From a checkpoint of a small image embedding model.
Data: trained on numbers of one to four digits printed on busy colour backdrops, 73750 training examples.
Rows from block 5 of a small image embedding model, named by matrix and row number. Rows with one number belong to one channel. Each number is 128 + 24 x the weight over its row's rms, rounded and kept within 0 to 255. All counts start at 0.
After each channel's rows are labels from the 100 images, of 14976, where the channel reaches its highest value: "patch colour" is the nearest of a few named colours to the mean colour under the peak; "strongest on" is what is common among them. Only what is clearly more common there than usual is listed. The data: numbers of one to four digits printed on busy colour backdrops. In brackets: how many of the 100, against the usual share in percent.
# convs1: 3x3 conv (model.blocks.5.convs.1.weight, 128x128x3x3, each kernel summed), inputs 0-127
# convs2: expand pointwise conv (model.blocks.5.convs.2.weight, 512x128x1x1, transposed), outputs 0-127

convs1.80 [123 139 117 163 136 169 146 139 133 111 132 127 172 129 141 110 112 161 107 171 123  93  84 119 132 112 193 126 133 127 156 116  62 138  87 142 144 162 164 111 100 128 128 122 147 115 104 135 138 155 116 146 177 155  94 109 117 129 107 162 120 156 147 149 112 173 117 117 139 119  91 142 112 119 103  76  93 119 140 142 165 105 127 144 143  90 135  99 129 133 157 113 170  99 104 135 128 118 145 123 126 138 160 123 103 108 105 153 168 137 133 188 115 122 123 102 117 129 145 126 129 147 148 120 121 100 121 188]
convs2.80 [156  58 130 156 133 155 103 100 138  55 128 122  90 124 136 161 130 104 140 126 120  91 117 107 111 127 117 155 122 124 126 108 133 161 134 112 133  88 119  66 139 125 127 105 101 116 156 124 144 142 126 106 128 108  74 155 112 165 118 111 130  72 150 102 117 106 131 104 182 160 132 113 149 123  81 129 131 125 109 143 115 169 135 120 101 144 128 105 167 156 119 169 142 104 116 159 108 124 135 170 135 108  99 109 131 124 132 138 141 130 127  78 101 106 119 119 114 125 128 144 111 168 107  98 168 147 124 144]
patch colour: grey (94 vs 58.4)
strongest on: black ink (100 vs 8.2)

convs1.18 [147 135  94 157  87 134  91  97  97 150 114 152 144 130 109 132  94 120 118 118 107 151  78 101 131  87 120  98  96 141 113 138 125 137 156 156 142 104 172 119 138 101 123  66 140 172 131 132 132 150 142 156 106 143 114 169 179 159 131 156 146  79 157 110 171 143 119 124 125  96 120 134 109 153 107 132 119 133 124  98 114 161 135 122 174 159 141 107 144  97 164 159  94 127 139 131 141 114  98  92 102 115 122 121 129 179 133 165 137  92 120 140 154  93 110 141 132 153 120 108 135 128 139 143 107 151 101 101]
convs2.18 [111 122 100 148 124 144 151 119 130 131 163 150  79 177 141 110 133  91 144 137 121  90 106  94 112 154  85 100 113  98 112 108 172 107 107 122 150  97  91 130 146 130 111 103 182 135 109 139 141 122 110  85 150 130 125 128 107  95 143 110 114 127 107 167 128 164 147 116 120 121 130 105 131 150 118 109 100 101 237 112 138 120 129 159 154 112  99 181 196 125 150 125 115 101 170 165 142 118  92 149 113 117 153  95 175 155 162 121 139 147  96 129 137 114 103 143 127 109 129 139 149 172 145 114 138 201 133 136]
patch colour: grey (91 vs 58.4)
strongest on: black ink (96 vs 8.2)

convs1.42 [146 143 121 157 129 111  65 150 123 130  96 143 143 111 133 112  78 116 130 105 132 132 109  98  91  87 124 161 167 109 137  97 117  94 146 120 124 151 167 124 126 142  94 143 119 101 109  98 100 137  86 109 128 125  70  83 138  91 147 141  85 102 126 116 111 147 124 133 110  81  87 131 139 117 102 139 121  97 102 136 130 128  90 103 115 108  91  68  87 103 148 116 140 115 123 140 131  84 128 100 115 109  98 120 137 118  99 134 167 109 115 116  85 160 142  94 112 135  98 110  90 117 145 131 132 132 126 129]
convs2.42 [156 119 172 139 134 122 138 103 132 102 139 119 135 145 118 123 117  70 128 127 108  89 146  95  98 117 119 107 121 115 205 139 150 130 120  97  78 100 121 127 115  77 145 117 143 113 130 120 146 103 128 197 116 129 151 145 118 127 117 115 138  97 139 109 115 105 126  94  94 125  51 146 132 134  93 150 102 145 111 107 129  88 156 157 121 120 123 130 110 103  82 133 109 117 137 125 106 122 114  93 127 152 111 114 121 198 148 114 149 120 138 118 117 146 102 112 154 122 122 133 102  99  69  91 104 109 145 135]
patch colour: grey (91 vs 58.4)
strongest on: on a plate (77 vs 40.3)

convs1.83 [171 130 123  89 117 118 171 109  86 155 129 147 164  86 113 170  91 127 133 155 130 103 136  93 150 161 168 140 121 161 134 102 119  95 119 190 147 137 110 103 135 152 120 139 128 127 133  82 106  91  97 110 142 113 128 122 139 135 116 124 134 165 120 117 150 121 151 122  96 148 126 130 145  68  92  90 120 131 125 169 117 156 144 149 126 155 113  93 109  89 121 131 142 165 130  95 110 202 126 117 114 113 144 146 143 164  98  99 106 121  91 141 141 128 137 154 130 158 126 135 141 142 125 162  99 135 138 116]
convs2.83 [114 136 107 173 141 148  68  88 104 118 125 127 106 170 179 159 190 120 147 137 157 108 124 114 134  98 157 155 116 169 130 160 146 125 131 162 106 122 192 169 129 136 139  89 123 113 159 105 122 131 110 132 118 113 109  57 156 184 137 130  86 154 153 107 158 133  89 130 118 165 131 123 147  97 131 139 125 135 100 124 139 126 131 108 141 137 146 148 137 129  97 124 157 151 154 124 178 145  93 148 125 110 134 111 155 174 159 124 144 126 120 139 130 170 144  87 129 128 145 145 128 137 156 114 109 110  92 126]
patch colour: white (38 vs 16.4)
strongest on: black ink (63 vs 8.2)

convs1.56 [130 175 119 118 124  78 106 136 172 134 127 134 155 123 167 130 122 128 171 119 159 137 141 109 164 113 168 157 131 121 106 151 128 111 103 167 109 150 150 117 128  92 120 140  71 125 103 121 128 115 159 166 125 142 165 169 143 136 142 135 178 186 128  95 105 120 138  81 110 125 143 142  90 142 129 146  91 145 165 118 150 160 137 135 113  99 151  85 145 134 134 159 134 172 120 142 122 141 131 117 159 125  91 122 123 158 117 129 144 154 121 150  75 125 101 165 153 156 112 125 138 121 141 104 155 152 161 147]
convs2.56 [112 133 113 165  91 140 140 131 107 158 128 108 152 147 129  95 134 128  91 150 112  97  90 130 127 134 116 118  86  83 108 151 152 115 143 120 122 111 102 126 107 168 126 114 156 112 127 162 148 130 138 133 102 107 101 183 131 147 157 146 155 153 121 132 137 104 112 108 145 126 104 105 169 109 133 111 155 120 155 107 150 145 111 137 131 137 158 166  97 120 132 133 152 126 135  97 144 141 155  96 128 142 118 118 108  96  61 138 147 147 103 134 142 103 113 161 122 119 167 105 118 140 129  76 130 117 134 138]
patch colour: white (36 vs 16.4)
strongest on: length: four (56 vs 25.2); black ink (45 vs 8.2)

convs1.106 [118  99 134 113 138 107 114 164  68 129 153 141 135 112 140 146 172 121 105 130  97 109 144 158  87 132 154 163  95 106 136  93 143 113  86  69 100 128 106 153 118 102 133 108 118 131 140 154 187 122 152 139 149 173 104 119 155 121 111 141 183 111 124 120 132 129 137 141 121 151 151 113  91 125 155 109 158  88 121 118 169  57 123 158 141 149 116 146 115 146 118 114 110 146 161 106  82 129 137 140 137 104 108 134 129 124 122 143 155 116 154 123  98 143 110 136 102 118 114 162  98 169 167 145 122 133 112 120]
convs2.106 [107 131 145 123 131 149 173 175 107 105 112 137 128 173 137 131 148 160 126 136 153 121 118 113 132  86 115 105 175 147  95 100 127 133 122 129 120 134 165 101 125 150 116 144 156 124 131  82 134 111 131 114 121 120  89 111 119 158 155 122 122  93 120 104 135 143 130 123 115 142 118 113 131 154 142 167 146 134  88 148 108 146 124 130  86  99 110 110 141 134 137 139 178 170 120 125 126 112 167 143 141 103 116 152 141 104  88 120 140 143 131 137 127 111 106 175  92 108 167 157  99 113  91 108 148 160 113 116]
patch colour: grey (88 vs 58.4)
strongest on: white ink (55 vs 8.4); black ink (45 vs 8.2)

convs1.77 [112 139 120 110 132 129 114 128 115  96 124 126 154 157 163 143  85 182  69 133 128 156 138 128 116 107 119 132 184 112 104 150  89 126  84 162 168 153 118 148 102  84 156 166 161 125 105 136  94 117 125 137 102 153 122 166 176 124 127 143 122 129 161 106 101 163 119 128 117 102 127 127 100 144 122 142 149  87 126 114 151 164 108 117 133 100 111 143  92 173 146  98 163 100 138 139 164 129 118 122 145 137 100 110 143  93 122 119 102 101 122 150 123 148 135  99 122 140  86  97 129 115 104 153  90 117 168 141]
convs2.77 [117 128 134 139 126 130  94 130 121 185 131 130 121 124 114  73 107 123 101 116  99 166  66 125 105 141 134 117  98 137  96 174 136 130 106 132 123 140 117 121 142 135 121 128 115 115 154 170 128 136 128 137  72  93 200 116 129 113 113 119 138 156 143 143 107 174 103 122 148 129 108 114 111 102 106 137 147 106 116 114 136 148 110 110 110 120 108  92 148 152 139 113 122 136 143 115 164 119 176 103  99 171 174 131 181 120 119 129  68  88 127 157 115 201 119  96 116 123 138 162 107 106 106 110 122  94 122 105]
patch colour: grey (89 vs 58.4)
strongest on: black ink (80 vs 8.2)

convs1.12 [111 188  85 161 142 142 125 153 109 108 102 161 126 138 144 119 134  95 171 134 127 165  88 123 144 115 138 112 127  70 118 147 152 133 139 143 123 148 124 146  91 128 103 139 112 117 121 115 118 133 112 118 137 165 156 125 115 127  88  96  63 124 128 106 142 146  99 151  88  94 136 119  82 132 129  91 145 125 171 101 157 147 143 137 123 144  97 128 138 118 144 146  93 171  88 115 112 117 115 152 132 119 106 145 140  97 150 156 165 129 125  79 160 112 148 109 126 126 164 118 143 140  86  89 118 160  93 108]
convs2.12 [136 152 148 152 162 131 132 144 139 134 107 119 122 162  96  92 147  94 139 123 127 116 153 140 128 167 146 132 150 140 177 105 128 135 117 108  78 119 154 135  77 112 146 113 126 130 115  94 159 154 115 123 144 102 159 102 111 152 157 142 134 135 130 143 160 144 131 135 175 142 108 143  95 150 115 109 143 107 124  90 152 122 155 152  94 109 172 126 139 134  97 184 122 188 123 128 126 136 118 129 134 141 123 118 132 125 110 148 110 154 146 104 129 123 113  99 150  80 194 168 132 140 154 118 111 136 124 150]
patch colour: black (51 vs 25.2)
strongest on: white ink (80 vs 8.4)

convs1.57 [131 144 124 103 138 135 152  97 103 154  91 144 150 127 146  99  91  89  99 140 130 167 147 109 130 129 113 141 131 166 118 140 117 162 105 125 155 168 149  98  86 115 140 161 159 135 139 151 165  97 117 143 116 120 140 182 109 114 156 155 142 137 134  75 119 128 165 138 157 111 154 107 110 103 147 111 173 126 131 134 138 134 132 123 154 142 100 107  91  92 128 145 112 122 110 143 146 115 158 129  88 165 118 131  98 147 109  57 153 116 124 135 143 128 133 109 120 135 158 147 200 168 137 139 130 126 110 174]
convs2.57 [141 140  88 109 143 127 119 135 136 109 116 171 106  99 120 118 107 135 147 103  94 131 138 146 151 129  89 128 110  93 129 122 143 126 124 183 182 117 102 162 144 126 144 133 143 126 132 120 126 176 110 111  96 143 121 110 139 163 103 109 158 191  94 160 159 165 118 114 113 151 109 109 103 137 162 158 145 147 185 150  95 125 120 111 164 136 114 119  97 111 139  96 145 132 139  98 143 135 119 104 136 100 139 122 137 103 138 114 133 108 139 157 122 158 157 123  65 117 118 158 141 146 116 139 147 151 155 120]
patch colour: grey (92 vs 58.4)
strongest on: black ink (97 vs 8.2); length: four (51 vs 25.2)

convs1.20 [109 128 117 129 171 142 159 105  97 133 113 140 139 116 144  93 125 134 115 127 134 124 151 144 144 140 116 105 145 164 127 114 115 161 113 100 136 130  84 165  93 101 185 107 119  96 141 125 170 167 168 153 128 100 144 140 167 139 111 121  96 167 102 127  98 139  53 119  79 124  96 126 142 141 142 104 136 147 154  82 132 133 123 193 133 140 110 169 122 101 136 135 161 145 147 148 128 118 133 107 114 128 108 131 145 176 113 127 132 139 125  91 154 122 128  91 121  81 125 142 135  91 108 116 128  96 154 155]
convs2.20 [118 166 191 120 132 125  95 148 146 122 129 131 104 115 150 102 151 153 131 137 127  99 160 104 107  96 165 134 174 133 127  99 119 122 125 105 127 107 149  54 155 106 112 135 148  82  92 149 134 127 137 156 153 109 114 181 109 120 118 128 142 125 184 156 151 181 113 112 105 154 128 155 175 147 145 132 151 122 156 118 111 148 153 103 152 127 123 133 154 133 149 117 101 131 180 155 144 121 135 145 148 103 138 132 115 107 113 138 128 131 157 129 112 158 149 130 148 123 103 141 142 124 141  91 121 119 116  83]
patch colour: black (53 vs 25.2)
strongest on: white ink (97 vs 8.4); length: four (56 vs 25.2)

convs1.29 [165 144 154 164 108 139 120 147 106 122  74 134 102 126 141  90 151 145 175 104 194 137 127 162 123  97 136 145 109 108  87 128 125  87 160 111 112 165 132  78 139 154 139 138 130 133 133 126 168  87 107 115 128  88  85 111  96 152 129 118 160  97 143 128 131 117 113 101 119 123 138 134 126 134 135 103 142 139 129 132 142 118  73 180 127 129 124  77 136 161 104 140 107 123  96 131 146 134 115 122 140 117 113  71 142 135  99 130 135  88  99 124 114 104 131 134 125 143 132 110 143 150 176 156 175 113 141 150]
convs2.29 [138 158 131  78 118 158 117 152 137  72 122  90 127 113 119 118 114  84  93 145 109 161 102 158 116 161 104 114  97 151 110 125 114 114 137 126 128 105 117 130 132 122 101 115 137 143 103 154 209 127 160 128 152 123 134 183 125  98 107 116 137 110 175 139 135 120 152 155 102 126 104 112 123 110 136 114  84 204 134  82 107 119  92 126 143 164 126 136 152 133 121 153 149 137 126 157 129 150 174 106 164 117 101 147 183 111 141 144 118 138 113 116 116 112 127 153 145 135 106 119 135 139 104 147 137 117 127 113]
patch colour: grey (91 vs 58.4)
strongest on: black ink (60 vs 8.2)